Weights of a small image autoencoder.
Training: adamw at rate 0.0011, 7900 steps, batches of 256.
Rows from block 5 of the encoder of a small image autoencoder, named by matrix and row number. Rows with one number within an expert belong to one neuron, the router's apart. Each number is 500 + 40 x the weight over its row's rms, rounded and kept within 0 to 999. All counts start at 0. Numbers have three digits each. After the name is the row's rms in percent of the matrix's.
Before each expert's rows are labels from the 100 images, of 14848, where the router gives the expert most weight on average: "colour at peak" is the nearest of a few named colours to the mean colour under the peak. Only what is clearly more common there than usual is listed. The data: abstract colour fields from 500 small random pattern networks. In brackets: how many of the 100, against the usual share in percent.
# router: router (encoder.blocks.5.mlp.router.weight, 32x160), inputs 0-159
# up: expert up (encoder.blocks.5.mlp.up, 32x80x160), inputs 0-159
# down: expert down (encoder.blocks.5.mlp.down, 32x160x80, transposed), outputs 0-159

# expert 29
colour at peak: pink (31 vs 8.6); yellow (25 vs 3.4)
router.29 119:602505504492523502446416477507478446474514486485493488521634530553481481512519459463524532434438562480496467478500468534477509530447466483494452465458526489519432487507585507509482480481441463503540482433498534486532537508462500428522540482456477492537524531533483488485560474555485505481512526459531444514437447486462538547452551427531394594514498457526516483527530464542443472459510491522427469418497530538444520543541549412522550467472425459527478545479536491482464528516440488
up.0 100:493511504555469489541530477435426423498506487516521511459534508525450496527503410480458519524511537511530520477494507470504515485496477429509622507462511412445561544527478566500488490496506442493466527498477537461487515467517449472421517510524559429555506500561575493542428537536516524484506536494488538506481542518543562587528446464493531457474546478494567536492546458527558488468528489544529590511442490462545460518469507461433454451451532484608514602495476489506530495467448560
down.0 107:548492450551487447477533446465484538599542498535442476551462519452425473462514542493469510473522547543525565452468589495567472456451435523509585492457528501487507544479530552478493472485554533478433559509487446426435449498506538569471474483535557518503438491508512500534530468491536551495527518501540492436548518499545513489442528494529498461491516505522550603457464553545557461553523488508432544488500451503515401459537570544522518507501519553487558572464494513447500458494464524
up.1 080:501494479510488537481502530514464506527535532466481586467446559521470493484534533510524599524563518481551436504528491560522511497579494470509515507515401530574491465552475542484492431459458498487483516468492503533531512525551547463529512485515542474448474518451526575522483476516429397475530603497529578524509558518496556523473522541464500501559522469506512512438487519421479462554468548456534491427459462511521461535467435508476525563539565525544490509491511525506431503535378423
down.1 082:461511546504540426527469457444466538583534515420524489559450552540483495470479406434489540530561498438577551558503490540517474525485460490443504482487498538495446493481505483540490498414468480502624521462549447451463507477536465450513536496542570475497535539501481488451514518516508482536499483438471517481560534464520491518489480539465497499593452461536510496546516549486501545470538482560567464454525464424458471548566425555471475535532522458486551461451483504422498494501495436
up.2 103:486520465516514476569472497462493541488550476481549482426499525586517441529556523475510556546499503515517506517450493494545513476521465459525568531524528401482495557513466490461510548479465458509487544480447475508493561526477504385422561471498498460516457532524527492484450566524487449498506521452524470507504525508549552526521513432518509479480515497517531554539530387501326484531493527519517567493490505457510559501480504504460472505508358510544554519458515470565548523505507537
down.2 097:520510439513467450538507510531444506442457531451404430549484561513502509505477375566457470495489565510527496412460491469416548479514556525446581470498471521463482502478525461460457488502541559506544540561495529492505546497452484558450561492534507492539568482487485496564519550495526520509533497564489485501483506499488455525493528504456462518499454450510464515599444559481490536604556502497460511547481444478503505539528493465491479506413512509436568570515468532545517538472471432
up.3 108:505464538490505457485521503520519510480465435525517513522539432518572428479512517487478485383505502475536460523467521476500530505558532562450518492487511557503490496549533462477489507565525518519515478472488570523538522385527563474523526480442471458490551464537434454528578461454478508513535444496490463559499505523420441534503487521573536536509515466519480588548510525460501449427485564434483566523487458458539506545577575486539507449486431532594517466500508532539528431518506434
down.3 100:495508487496522510469454481464548498463534486469532544471546460564552452517531492546593436578510506561520513513468485499473602443546488511496448426498504455532553585500474442526509506496493480516538423550530508520473486502529500390509486485485488502542445524513530513394574517542515470504539441456465457497559580501475502503442496527440494473456563482474509448508568403496464475458525492551459449521517534492524512548519521566509502544585447528553466529444503473453460551463510517
up.4 096:561476548533431522475580468457469496432501486487458489558499494474422501456508517513475516510473542473578511437501508433494469511502542554470417458506483526551554493528514547516473518484480526526568458480496469539504459478535477533485574552490471501440464565524436503536522443548500466506521461597540520457474511463499443581443455478402528465491494475462465502497589536524537512501494523539513460422557489525452538473460497523452581478555529408534494488563508445550532517518478430
down.4 100:463525463474552473492550561512493456492530505470492560473492497589527471520480555483474549495504465522417363593534476464540515520463498443547548522543480561475548570504567495519542528546469540507510463537524510479489463518454559542584501468498478466512500504463542532493433538501440477504469512408532530524525435512483501467437526484510502517499540465521498389496507500519524451519515500534551514465448578516554497498511529511571507607490535581521474430478508512532425512503506443
up.5 108:504447482472473471448531515503493530477470451528478506495429541552504473529522500468456524455551526551540491495507550443517418533533516529525574481484494524567562506544468546479471475487479511464534516475521532533511499451545525423474555497497517531395474562486416496497476459477495507530527500489542466492507522498514512606538482455369512498553546507472551516537623555474505534480470541526465533495470416560443507535498519521482531558501478519528464541559491531617550548515464434
down.5 098:545589568459523504508488477493502526500513540452518506546514480462512453481549488443510461544550527468481470489508534546501546523494523509496549461477406552503424426401508404523494513526553521461498448518505545555469519519467561527437452474466552455456471447517520529439533505548533497528496502440422490526571489512542451479483552490511457521526504530546493539462460462491463397447500504458481423527449566491482483579524447530557506544527449552549486452469450447496471564517449520
up.6 099:480447457523473425552449508443470450537549469482503510505463560497417467521488450451524563597548522488553542432517429507447516511475478475499578486490527408494529511499467537465455497449486407477534514513454499489470481493524478503441538561527525453518461469546458432456498498501489472473519493525473529439505566495498508516508511522527518451522478479459541487550453434496442496471476517545548548490528520497454504535561531499377479538469513397525498530544547475546493589487495595
down.6 095:476536476578534516469474517503471485559443490469497493454479512500445503488476558471452509455577496471549550500478482545455576582546558474420423504458492536547529503525550504511480517461545506584480511495457476448515427517509452605506488520486521542460526562485470525496559441483475543468454532572526517485519415466492501527445514542454473456509472409469517534463500543532534485595487460478522516523507445459537454442419511492486468519529588459479542428520522483482552484485526436
up.7 083:503418458522475580494531556526500530525478487464486549525478525468456534484542542521562614547549524483477540485467496512492491464520499490542554555508426507544482450518538488463490487398523456520536502469462470507548508456572545550500518531486536491434480486517531492458487450524539416428520549514526571490511584554499523513468506573471471552522472530452506494413486498427442466548476488501568420402515452499429464476469436465457513476535502488463483550487455566495488527524457509
down.7 085:503501515486440621433452459426462549420543498487506557523545521465515508507445452413520499548497544501477448458468513493484491532529518482545527484447459486481489512444454501489455523504516531516482467502491547516465526504551540484423498548543496417459425496566507487482489514496448499509474500532534453481487519500598401555516543540462493562467369500596490551546527530497454511548525518558537521495468460534522455475604432503527482486459478484535547507470511499490521549487518508
up.8 089:538481501490430554511502486510430463535558545501569588535509494502560551548433515461481489494492503504445467553533507517476502470496467491489443419509500499461547468436511428534488547535510478461542483505527482529495471453568564520511471480450495555533457535402562550468512545486501452501487508503503542527457540503498437445434579509495443602466545516436468435405499492450517472557488482508456521503440509512433488507457554551510529552523441469402535524508525492533451460507523459
down.8 096:515482531461472489481439500527521529618542472484498533474538477499484407472503533503504609504530576504564530496531487531535455501500440386560468543475455497517491481507560553527494458434512537537479463445574544538557447510540553501517424508407495458467440517534534510472494426523499436480509481488493493535491523468468515497448526558515528468447461492575548415469461526508519464528498536542459531503448512511506545509503449500480454548554582483512459446449474505558545514472492542
up.9 082:541513523455425507551459498511452425489528521469508474482505476497573493515568517472539513445525535490536562565485540452569497477501521510472488472534495512439495497527468518460521532548472523437427489500523552464500528528540504470480474481457535529518514434550499515525492544541447467500475502516537549451562515500559485430419589458477525459484490437487581587427516472509577530561513500532471538503452514551558410526543534567551536561519464542493534418462567509536586490510495470
down.9 095:480506511476523456500521465514486573512556485437489501506536501448512501460529530451557420608492503447555542533515537507523515443460455552549438505487598492514420561497480455505409512454487538435518509466526503503489500475478473544514544515479523533466529531533440523532503465464503574558492489475481501538466543439526435520482533494448469466482480427497405477477406529534526470541601471478482451519464448475541565451494495571501526435480459451468449516528514540533538469568529482

# expert 27
colour at peak: brown (47 vs 8.8)
router.27 097:529509503540488533492511547490515473519496451473431406494435552501513451503498484461483505532405450477548457485505486492496583552505533500520529535496512496560478533488509468498516490610480540468506550596464457506579488530486492525496504493486510493453486510468521524520467440563547528507505514538471486489496515541425431513495531475505567447482475503545551516550501508465500542491537548533498480585546530480516484434517569603598545477437514450445441461454542435537527517482630476
up.0 093:485465405499479528510556554532489543482545486477577595502482538501476498453554486473482530491589525533591497422531456533466503511555479439522524454574478516450462450480482501507463481418514457447482480466466530481530476477562511448433566502461489484529535456513560577536478519507458441487476539465511540530448523514497498546462530547487551476565489448519525467422504466433463502540458487454515496402483474487499406533475488497515497494480504508534557505484509496533475474576388471
down.0 082:548535505479466535438524458547470480468440417546517503542512490515438473541584461506550491528542467563451524519518573526545466440498469571553500470599468511491454522517571494511489488458497500451599493459517492489467448526398473430484548504511564533463514490458524544519502489498509501483570524517493455466491542536515457464453500473572547446512461501441511476511483508492484478472435422522471489518473522523421464497551482444393480504500554430469453457454474488472490507420508551
up.1 107:454530496548515503516530463521510477499478451509477481514509461449462484448534510463490477477536499463550500411537548524437529529522478475487474510492536508483478514518546535472539513582499467503484485513494492416518512452535480558519470642501492516540547507456537494579596428528547492514438501511440540507474499415458442497449473518538526404547490464451504521464487544483576500606487474447480510500537464476533422437439525525566489429485537481510509507521557456497447444509530409
down.1 106:491545473490545453458535476493481489506476457524473513535544476444413442558488470517514531459520508512520464472542530440436467505516510522544513362479498508494483480526493468519488503515468438556499450459467522575482446493427561541523436504463520483495546526562458537502575484499545530496450571529537501522519516464484452569466507529431499548444448464519490555567546548525525518630508513552514523498550508521485492530522504435627508471461473491556520501463542560471546490469489442
up.2 101:547510506465502473490400486524388466485541477482444497469504522550554434531526427477503518486466518493440535455483500481476487561491530500392516496488542513458546447481555522491516516430483554502571482494399506481486513456503516452485544483514526489511451507510583508500512488475466526475512483522531525511441506495494531510513501482460472452512537551544437360496494459526489383479479500497484421530604566494470532477521516570451466503542571493452505526494480497465480593511479548
down.2 100:463504524403472547427499515487520490519531512456502528536446564509509477542472468529481575501429452533499483506503406471516509495538520500485385503575518510497541571507538493511425547550507501526496485488572490553450484471584507429521504476561477565480457515485488542505498552507487399499529495527486577504490486453518517528483574482523530462454490577479446472543555433479452524491466487523489545464389607495538525512541542546430497468457492513500511518549552527496523504512454530
up.3 100:457463496471541553456427526525524545560543468521475511591498481538449541516530507458507515436519490521492479534551467443454522547479493543459471459495460549572469485449480570432523463482458486537533513537476557506551409564495531500458478509527403485496510462463459519532458500503506441525505516580514466486519490480485471409499486554544536552439466492490517371506525467501553495483549534513534578487575548574481478532490526474462531537485483468431488550528548519512499579525513431
down.3 103:478508532523497501480437522488469486477445535504611541435480486459510497526478538551564537539474536445515463461531475443487516535509530486479536516550470606529515517526539452492491516452504427482464514486511555514571452490444484371460505533469564487439464502470557507450528479496539521510453471525514588477513469487502552475391553516495493518580497544484481498545535501518504515481549552520443510489530464497509496566530500499509563545494446603534501576478512525542399528487462563
up.4 086:551510516475555450461385526419565505500514507472518447461455464558552444536463499479531499465501487585479493509550501565433548533479456502508509529516511438535469445481539413518492472441505483517501479574415487541505522508431551523504488509497487458554472460495557491510499558455517550466555465532491424532424516511495461472515485553498442563575460490550471464573521502446532423395453490455553430454469514455475515493518519481511468498552532538463522483523486510472447500498516535
down.4 100:533504528462506539456478523554503543492513517499479506560481473561514513491533487413520452514491515446502511534511499444564529531438485419565501517576489493479509476488572534476476534516431511549475593442478475524538506485495579464554516564554510456495441504460454488486543545490505516549480529505522455521534533548528526453481498562462437465525469563498489467494512493494438407491579546512550511487448503497542534495437524464502485547533508591380477545519437493530393461551443536
up.5 093:418454541409468447508508538495508508476500453500514526433421449605557589550493533517453477499484510579440512556474436486568501485528560496535494483524451523508480507526485495478495504460585539493587522520500485534529538545512536367477475440435562529446422537477523586438521537524525501549495477491503491510486504488549478463556526500498474552499535488564506494484529526470475499540503510521489478534474469563470517513542480463466480506452429457491478476526388504492491440487501479
down.5 098:484601462517515459526509551526432487510557497468502485492456544407463490466573488467507477474519474483486587526493533473467453445534502469469483502458537478510531547477542573569455508501538595511518527512563434457473483521507468563506498573481485491547529504493524506509519516480419469506513465554553468519480552512486563508424472478470488406565450590502539545547458515471522513536498447475436474511522527487531549459543450514427510481479552439487527559449451404483497560547499470
up.6 105:560495489454409436477494490524383426531478493482500522551485463516555478533504423465550487501512471458500528495506517531476529520496477457462511454522491517510540551526501392460538534488535553423518548487448581514514483401472501534486484472478457493534436405435564440536501483550547527487551499457517555487497526535501514545448465547531474504472588546527443474514484458518532512465449452517511536494491504533497494483483571520526495494463491465472547517430537479507390594471517522
down.6 107:526472380451517542497452549489491504529591517581505501519513501543420511495447490471510495464546487499582458496511479504495426514537491540451543506465477501448417547530511425502497489539468557552521441546514480573549534463500525534498485524521478465517530462496468494524439490473466394434509494444520478538411498524534459455539552574526516541556491486506538521595552445431498494529485478462558472453528456544561483508468553485497573497511531449500458491437525459496493489563476500
up.7 083:542452541536469563541544494459476509528566452519447477590530568470413472392500461433512550454542448536487510449469508442465492509528555456526473497521540490484505450464476502447470494519425490495532544458551489513474367466443527554570554525547481439526439426538502487491509503439518512513486478490524521467534537496455466500477512459493498486488532482465544532446423460449510530549482499509556441496547456508480468451482525524509532487497442479553507490574518463523552451558467557
down.7 090:508557449487485544528490568452511557511488515568498432529494501500477510445527531444430543553516469482580508436578557546460406467507512487478522507477553425473566518517512516497473463483546428463517415507456445514403499532492460597483471494487458564483497540492529540426558558550506423467493456482518513533488505484543469561571508540492543447469440540508484520545453545522463466479552495472479557463501532544527517526582501523525460545467487508527509524525530531483541478485542568
up.8 102:534487509557455523470412481464491373547488460505469508479442510567527489514518465479491493553477503503495550513532501519481570487507582435604534539459462519605531535468540408477507511516548505491534478507467475550518572467472475492491502469527445526544457511484600519478551516540500523480513491452453474537427550515457570514525514526395444501471492520533512527540480469516461498423510538482521460505460516576441471500462472555519506466485402544473484464508532497552458453471518508
down.8 095:578479506488581508536544468454509438480514481516492445536534478519487527522446419497546522524465498448467532494497562532440522455514470549531428520497503495535466499527490450426469526544492468530579506447420471500550490536452465499528521495463403507507465460518463415575479466510522557472514480524545426545490533427472510537525458510510520532466417537435456524540525479461528486496472520468506499600512541485588453471529558517401504539502498488445506462483473577485448500554469557
up.9 098:520534488548513437500443531474573471542514431473439483447445482588536547541471481490421485470523461548492530460529462469452409497535524481449504500548471456532519447461571511509453538485498541524609452544474474533511560469486595500453504543487500483494477499508515598447564575455509475601483502517554501487470529506525555454491457525500503533508464452513451450600575514519495468440467531504521477528535525506477535546532547440465524545503529514465476476548515539535449490511496494
down.9 096:453531423544477456513487496473428490534573499470556441496482466487471501476522464479512486512438512453483555441558568496429455552486604468514477493525519458497510533528484484526500536521408520468458484526478514497396443460514420513475471522480480524485496541468502535525462512505523516488481529564431516492486438473474554511465557436484485571514495509502526441513507477529556529560492543550515517481482466570448489471459517499480472423458562534427524571547462541481472532547512642

# expert 3
colour at peak: purple (31 vs 12.6); pink (28 vs 8.6)
router.3 091:457619439396551513490517406465487486499508510547425457525568534502478502440523489507433568480470508496435472541534507522529535472535462520508488573430453462465483520520518459477502545487440528440507503523470474513578448470524408460490487443557497441442497499493495450543483492493505542475506497487465477510474540522473491450516511408540526549466501449509524497517438524533482563521486463501481473521524530441507487523551505548516459472474550445468456414510586471529528504430591476
up.0 098:509412497437506524496448503435449546566523443557440485514488512540493427503474444482485471547512449530514501520544533505446484506513522533472498559543534460463424458498441451534501490477465552469515519480480532452498518508501501516477453561501505483579443516566543537467496536444491549522514500441434465495483536562476551505500538472511470485563486471569485514564490466505498469502590549496568460529465498500619628510590562434477515514481495456500444488520505469473515468579541505
down.0 098:543483474437489462522489512498436506436454493523544474437489477488566450518553447502453519546467510513467447508455461511524538564430491453527523558444506544483504510458474538480484461456486542470523585460483546499567490488515548423498544445451561525512422524489530462607488499476481503546474518531531467455485495503527602530519556457481523482466552473545498487487553481532568531461507490479514472582549501521498459480393533513418489530470532469512536508504548558522574548456430574
up.1 097:584505405416511473483494579455468513586461492508454537470466575593503544454487485497478512467491561546493494480494489467523486619520500462494512531487491440443586446530496458547481467517551490454488512458499518510491602422516489520508442502556434487504538546550573496515536533507491500486532492511473535493544558501495539602548485508440506577505484481475470587486435450504491479550505553513473459512502445498527547512468478517542505482479481484539523489488487470504453458489451595
down.1 091:481513510570536478534452539508451473523518442504535599483526568383439492512508527500446451495425471507442508546532507465534470421510493496513505462475471545491536533472475547498551455547474532501498510506523448455487550517452554544503487503479482479434490488470519555457570447511575502501418534463404571509492528586451496465511517560565502476434516515526528517506451473521551490512435500548542470537522504430493522453478505507498437510568520498597483526618533497470508510505509503
up.2 094:549480452459549444462523537433452495480545429487549485500484471553488473472528499468480527472537540466566546424459478482450537505472482559467539483588527457500469518513542508533523508601417393486482494524483510534575527461517523494506497550502438505499550524532478524494547507502516503535499511531526546484497494429488494529473542484481499505525470427504503550605444448522498497477490425536477524519515458546542499511550527532450529432506497431551556479528567451498653508516447466
down.2 100:431444483542574463510460531527453540531526514499451502430500481526476492506507549550440466498481473462515558469493529521494496512485564521517506502455466438456517498499479535457419470447579513460471543533507515521493441523510480470488561466494483462518443529477518516516490404439558492471479491495518471520564541512550555513506514525523584513517503515470501536486506463520447435448615464555548416568431564517438513462526523520421501539495474574523485386516547530548558508470563472
up.3 124:494464513533560528464514478494474520595491529502488512497551431471571488483537431502539531540481525529507466574454503529444524532540535477436518514454505427452420510510501430539502487461533476495447397476501479562521545436514513534543472537466529438506504484502594524490483507533473503439595519439481522543524476479444483472566512504501546529498507458563484529534436504510523464456534475473504481470485592529487469506571472476498448466529528547556568574405511438467511428544522529
down.3 108:603440483499535469480469552562426539444473485451579545494553451536537458504447483473468600520549488544506491516527452524572595503545487502528481510500496616444471447538468491523489531586514521500470524503491486510569475510508442507442478536535523543521448527521492457498485443450467499495494564413549548497520502536505427498475498429433553492510519454491454491399452540464549508534542455509473504506541491449511505473468471485487460447523478503518532472486429453493530477543522541
up.4 090:526491427550488504467565489522530506494594542495485558535509419548504559479534512516518552431537515492520495547492533538546496526475521497452496459536351443490449467468526488468499523524539492458541466506504533580570472438597607446443473491537497439478479430522519504522463496555521508476508532539528552482481524547545527497493506520505444514535451489524498498505481462428487434500472497548518532432495468547485505498429479472442573507472545508564543507528510516545492567524413494
down.4 092:525570489500548484538507510450470546420505504502441531471549493564526507508554503570523507558507466517472465566533502462413516480439501418509496535499512489544481514437477498577480531516467517430472560503493482514467478511437568480499433539472518507492431478536525528465473498472474539488539491454548535416483535487500586503510491499583575525561447455586520496488392484437527568573571490508504522462529551534512499560548540536480489487464582502499457498545478494558478511502540555
up.5 095:567461484524564456437526472434513523482503419513511504489480446508530501440542431437485519442484509545563483536527556504506506485512517510459539576552498437522506471538503556438459544554493460532588469488534480507528560453489466523486505498515430511420539549537465534455547556450526417505443536568587489460533529419451438487526576550396532489571480460512493532553504478502522469515557470547449518501525460496524515514509434454472503483489470459528518490490478444489477528469528461
down.5 084:456517420531506468459548563489518508509480504454513525523439520468473461506475613512439524584507461501465498524480494509436480464471478486537520562489482467457570464465420472531604496488505561531549489538526486497482533519524467518546578525483546496552539580455557597473542515479435467563512532489474544522493508549455505538540539534509502483535430498558494500452430490436517462455550448526468499474440475592441482567478462433469496520500508458502551503533483501460508553457522446
up.6 099:436553462573538485457523492494534540567441513491533496556526496363449525525465522500457491524553500441510472502406541510513557501590476514423483462483506472528583556464506537441524463497563457500487482527460533510493510457475532517509468532517520489492467429469479501490557474431466430462492563531497522511417447555501469464502464458509505541439520523441528460497492572569559502592489532481528532475530480519456483558524487430544516499489542441447471528463537527477498540560466485
down.6 094:577463519495549562536543404470482485480452475487429476550531526549481476521489498466530535588522531483524487495499481450438548466528499513464450520521414521531514442543474540479452478482478595485425543503561548499501487483451447487474393478487527508548440497519480556499489518397518482512509415500525562523462476535490479456460479507429507468480554550508496466532461513456508486446466479502527500514473517533437570492510549451448484512547610498438491505438496497409504438474505508
up.7 093:498487499482481536526483508448515461503528530383495541475450481492445469528589433494481552524553444466458515461523530501532504527517482515466493476493450506513478478444543468495484532477515457522486409507485460559599589420542465461480552495474566468504457538457478547469527510564460441455502535613483479481524525534483481531566521523473507562454530490500503525518520556475449452530469482620528507526476461460473480508574539478530468524435512472572500496548565508483561468552486439
down.7 095:572501494594550483552508440465487540469480504525517504456505424488450512531551494489439515535494538516472538480481444457500506488481488404443562542460476448477486454513482445417451439545455486564501438522436502548500433467471505528486615472453509535515474432463515495471527607519487572485511532539552508456495477439585521506510494424506511451505519458475513478479493500525472528492492533508510553525471472489502499559506474533432491512516562526569487508511457521418592427457520494
up.8 088:531464489550475517485465490529544512534564506495467519484486474527459499578539553514491508524443526461508517504520516483463507544551525520476475498549527539498544474538531544468498456485515562474556635584447497509542501493514461492457507430458481456418536423415512524398507501502457552460432519568568514552489559488554549474556497544514474554464514521483483486544534500510448521537468534504556521496540499555456596488482457476525555536539495476428460503515444586514474532568533451
down.8 099:517434480512503386559469453487571435517500504558504477511494485467615493466446447520513517520530550473522365539517515483510444479434521513489493542524530423472564454511521485514520478419461494514486464502414479552527508544559508445519566490513543495496469542494475485474589516467543591465482546536518460531538531552521483455536450535494418448488509474596483486575536499496513528527520515469484531470537458469522518546474444471458496451498467459513483471516456497566502548476482499
up.9 098:547513418510474512544499551542546443495552508531515578507518473574473503518519506466543533478503545468578486537471474514490505550569481428504488503583408468503458439531535466494458500508489450467543535454451500530557464467564560496496468540498483465497497485558539561520481528554464398432476536524538493507483519575476511508461557514430434542512505489506505472556506470383494427526429457463513475456475507515454464503498517498537535458538471441508446560493475481518500459556424555
down.9 090:519473552463585423456513532508486477545561474536468455474568502530523543496368504471440532575504525464530544490460494483456486437506449468470529415513494526451513457538501547501443483468461507495523466455493510527447479514501509507454560488453517526431573482473487482521473506484486444491458527527459519502469444476473563596529564521528501441448427553494518573519430543525433528495556516525492483523512506524546544505532416510516496459601545556504469520523452471490520532500518422

# expert 11
colour at peak: brown (39 vs 8.8); green (33 vs 11.2)
router.11 107:493635502513566426511491479470480518502487573491467518500455497485466554523499474524476532477523404413501522520507518495512539523489559508492526523470537508470535523465523545588544492510508525476530498513493494500495477540394472576509473509652566543530482538525499531457522554525529521563526452519466570509480462466494412467517447473591531484437510448494530504509494509381451473497512566512436568466525530502530548462577532529491499473500520532482524494535534490466522502518519490
up.4 113:472484485551534480500457561537519521561552433564511520437463527568502438494439465474470521488519547558537527498539484462549462474506554483539562516556494525520463523524502563411443433474470516452536471507544536497504508483491500485545525554451448507492553522592525482479455546443457469553447483460505531473511544493553527516483528482498470412611503507556556466485484557442506495540535582524501508455426465468498537583518494495508545547481439497516439470511527512553492518489403446
down.4 114:486517528464447451560511512453429488466513498444457508515539540546505430488486410489519478489579524472499567550484503525532519431532477448535591396465523547489511536541534478481545511526538506454517498502510449490487439518478573515408498460462552550546516531498541520523440508530494489541526540425508519576468531543558553502412531459501481439476541442521408486518483484517532454462519455565496503501466481484505445454456446557476520577533460482492565440482524518488501575482512520
up.5 074:526501537455508555552532488393438500519574462504478461496524514449528467472429514436420474613522498518528531525508531470530465471498463472487485461547379553509487452484463448469478527512447446512577547592531500566484470491591478495509517571512555484520466488511541551464507518496525441560450470469475480522485556547547470486571514521487483476450563460460530508468529490460508440501536542504532514483522514474542456452525482544468585490536489495439450542558464527446499485480530513
down.5 099:552580453538452499446504504534512480506521511522510465432466534541512512506450487496480560452523474494515497483449445457529540494501480476538530388523477480500530446508519648443549446536540471483478608508492422477447513546556493500483521455506540470569510535482556522464546439479551550540497503474444474487484520523531498480583494464526504534483581475421459550519500454585496566497406518490478475464529527456526498478469498511416504495496490496558505534460461502486493464561432478
up.6 093:517422501577500551429500470520558529536532462538466482461508520564535494504511477498476522487508496494553448465513512478460483530514497589494508506554526552505533515518497475457455530432529498492562507486528516590549507465530496462471510536463479465437491433462461568469444462493505519525548507518476496561465461523523513518540397517529481599496502488447455502549517516491432513544448531440545608523558526543464531529507528438465497564426471574425433567450523526527465550572519503
down.6 102:483517478538468521517488462549523510480508497527467565515476481563450442486493434454597522520491584477495510431442490522477482506519538524504559452513501422502547532496480507543499497481546482497446607469496501536503473494488387494426481500465498457562472490444569457528618552459425519549475577551519484515461498461505519386468482466467532500553485511457523494448427530530496496522498548491476560493463485483493509485523534534472545514582509549473528537471528594477528441461515526
up.7 112:431566507486508482482476479442565490595556412545469477496502499550449492548497464474438505538525551471454514463445503461556528559501495503535525506511537496472437554504533534480498476517445564487490537524475553473491498497480512537452516529513526521450559439535442467398450464453546540489472529549503431445513494465487483453520524466533489418519474388523580384549459451545525483453524496545464471507467551514588482487531485501471512524476486472461517519506551449458510558529486447
down.7 115:460487520553494562497473471477589500507490443474477565527514524423468526504513408579472470523499544460545461497540491468476548469500545526529502549537479484493501464457547452599530520517464531529518467481461569553538485463532545570549508520541498437521469460522451501468482479479463488404473559565531512562506525492475482453563514564483521561492467524492484568536450434512532525497503486477577525422504448543549496415544492475552526485503528468409531556497520465499506425476438449
up.8 100:489472479408523497517426500494496480483517447537450496468498520546488503456557457468488500433592572481526477479497465446560486504560526453508618534458480507523504452505531476469521455560409544509490513481448570486482439491481473546429519492529440523528547512571489497487519458426539487420456524549564462515563488441479490543453524479518481472478476401489571413501489504421539520497508435504481473461488530494508503567478454492517518568502476505566509442464526471561525527509462530
down.8 102:520563515501481434575479515469479457542499504506463507449451458530468506458536481438506514530561535524497512403483485490530458500448514448575579485434506551496490541491408539531559469530523498472481511505486416416522526537479525563471449472542473503563591572528481428549454553518482444485538507452467601478506486502492533508489551453549513491518533460499497502532505532496566544489395480533504555534417499496584461516488519497511493458559520473542550510490480440504496463491520438
up.9 088:503476487524466506542514500541515508553509524482520568544482459492484509533498492512574485497486548499514512470441540499597498585532467571444464517539459579540518452525512398423431459466485583465538466501478543572565488403537531485516507451436479442414489476480450522478493504452494452511556501521516516557461465515441451522514446533491508568554523431474541441490508510420554475511487563460522545463522493532523523499521476503539527468495416537495480522490491538494554490565419499
down.9 093:449557466581532463455452487476500504468471497555497508462510464469550496543462548463494534476510507477469524511501447489530526417509453523540554473436544501505513500504488477554506461535492456542560505590585463488467545474549546530452540503500567519464518491375470536540483521500475518554507485399492497471534442491541536569504462475556399503475527521426524535553524527474508528479433469500505431410452499421514572450445479528585459478448460497515517475527499520525503501515470537
up.10 085:479464437444469534523464537420536516515544467521532513556552516552490550506492526498496501508544559461477423531438476454556509490476456518578506543509495548534475433489524508429517471493536510593551505457427432508562481477523445548486513493515455495437527458456462501524493464557495475475531594501526471539533474515534501524594462503554538463503493496551588578425454507455511554430518506488554517459501529504446475510472478458501421532516454582528519539515539448582492536483502522
down.10 101:478522441522466508493485523450485486480444506492455518492480505513511448472497428465535496475607520527459561534485453539575505502503381482532529458485517535479550476552426419456569483589497514413533600508496436481425532501508507504411491419479506486508491558513567560451466563448496494524499519457437518525471519474446516482512446530560491502428536420491557519458508467451428504511512430524481494505527441468557489511513523545487514481517485520568498509481472529560507527506494502
up.11 081:493506504460430550548474516524501448500571550510470518506486471548558556557487409493455481503561542513477480506588462528526525441493484566437500510512508417458580485545375540510426465499503489443548508515422508504523490467493512477499476420512489504483472430469456468498484464586489519607521492444465563484414499506414528483524501514413511517499544536476482507528498537487471478485496507501504499488432524445463531546539547493424500559519470495517515521461458540539449470534455521
down.11 087:508509468529503386522468477502496439447453516524511475557517448503497466502521487486500477490583526513491520444492513487517546524458479476555493412507460541503419429451542532482510400551504509375494554511558477478509560505504491482452577512464478485539520565490562508516481443506568482594511564416496525482517491504531519488537529439564527481433526442506509513557492560566484409459524446516486526562491462426514489461471580536487542451487479439495509528488495495506494470503490474
up.12 108:460521554473523482450460498455548462583547461463494544497473454489475490475551477509502519550490568498502512493489526486563506569504611505491474494545501615486473463460465510398561494546534614493440504503494413431459537497477493498430451551505547495554427448513557523446509496517544533472508516495485544519500464495588519417534533459480524452501525463556444486445462536499496536518524525485485528512507523516452522446524469564474486484444544491445443492446524434502481546514541480
down.12 092:479508513536510503467531528622498514578482466535501557517453501488543456538495499534499447483471495536517498493477491489477535468547464589509442580462511470499578519520536500442496530511505498519539450450584511507524474490654502564536477462482451530493441513426443478438543481476475548485492521530525504540453490450472477514564470495423542505550497503434471473498493504479440506540547550510517500548480486499464558446564488477462432518470552509525482540513481583533531443571482409
up.13 098:452518473563565536422471519501483557533470491526587503467492516452556515421499554509426502484473473521484518584502498459570467512546554501478485588496519524471475535452464442510526459503432529511443471489521544457498569562505569515563530520595457505492479467468467463511486511420552513516545506466520511465530449495544508486551489444560527553575519512440527518437532471543441474449536502480497550531509546473495508487502445507551466438529486527386457440527498489451475554462487480
down.13 096:518507561563532545553584577527542500517536505491526520492457505484489542477485494468559507542493563495479525480495537514512521537511520497467449517530440495467532466457586461460457540482542589465437411442518504480519487576511540443481439498553519482476423548509543463469483562522465516479480485505553532560457501471545479410450514447490548508485524536473507510525492493445530470602430546402479480502504500536415489515455441519580483533456548509428485547493530545484532449546515496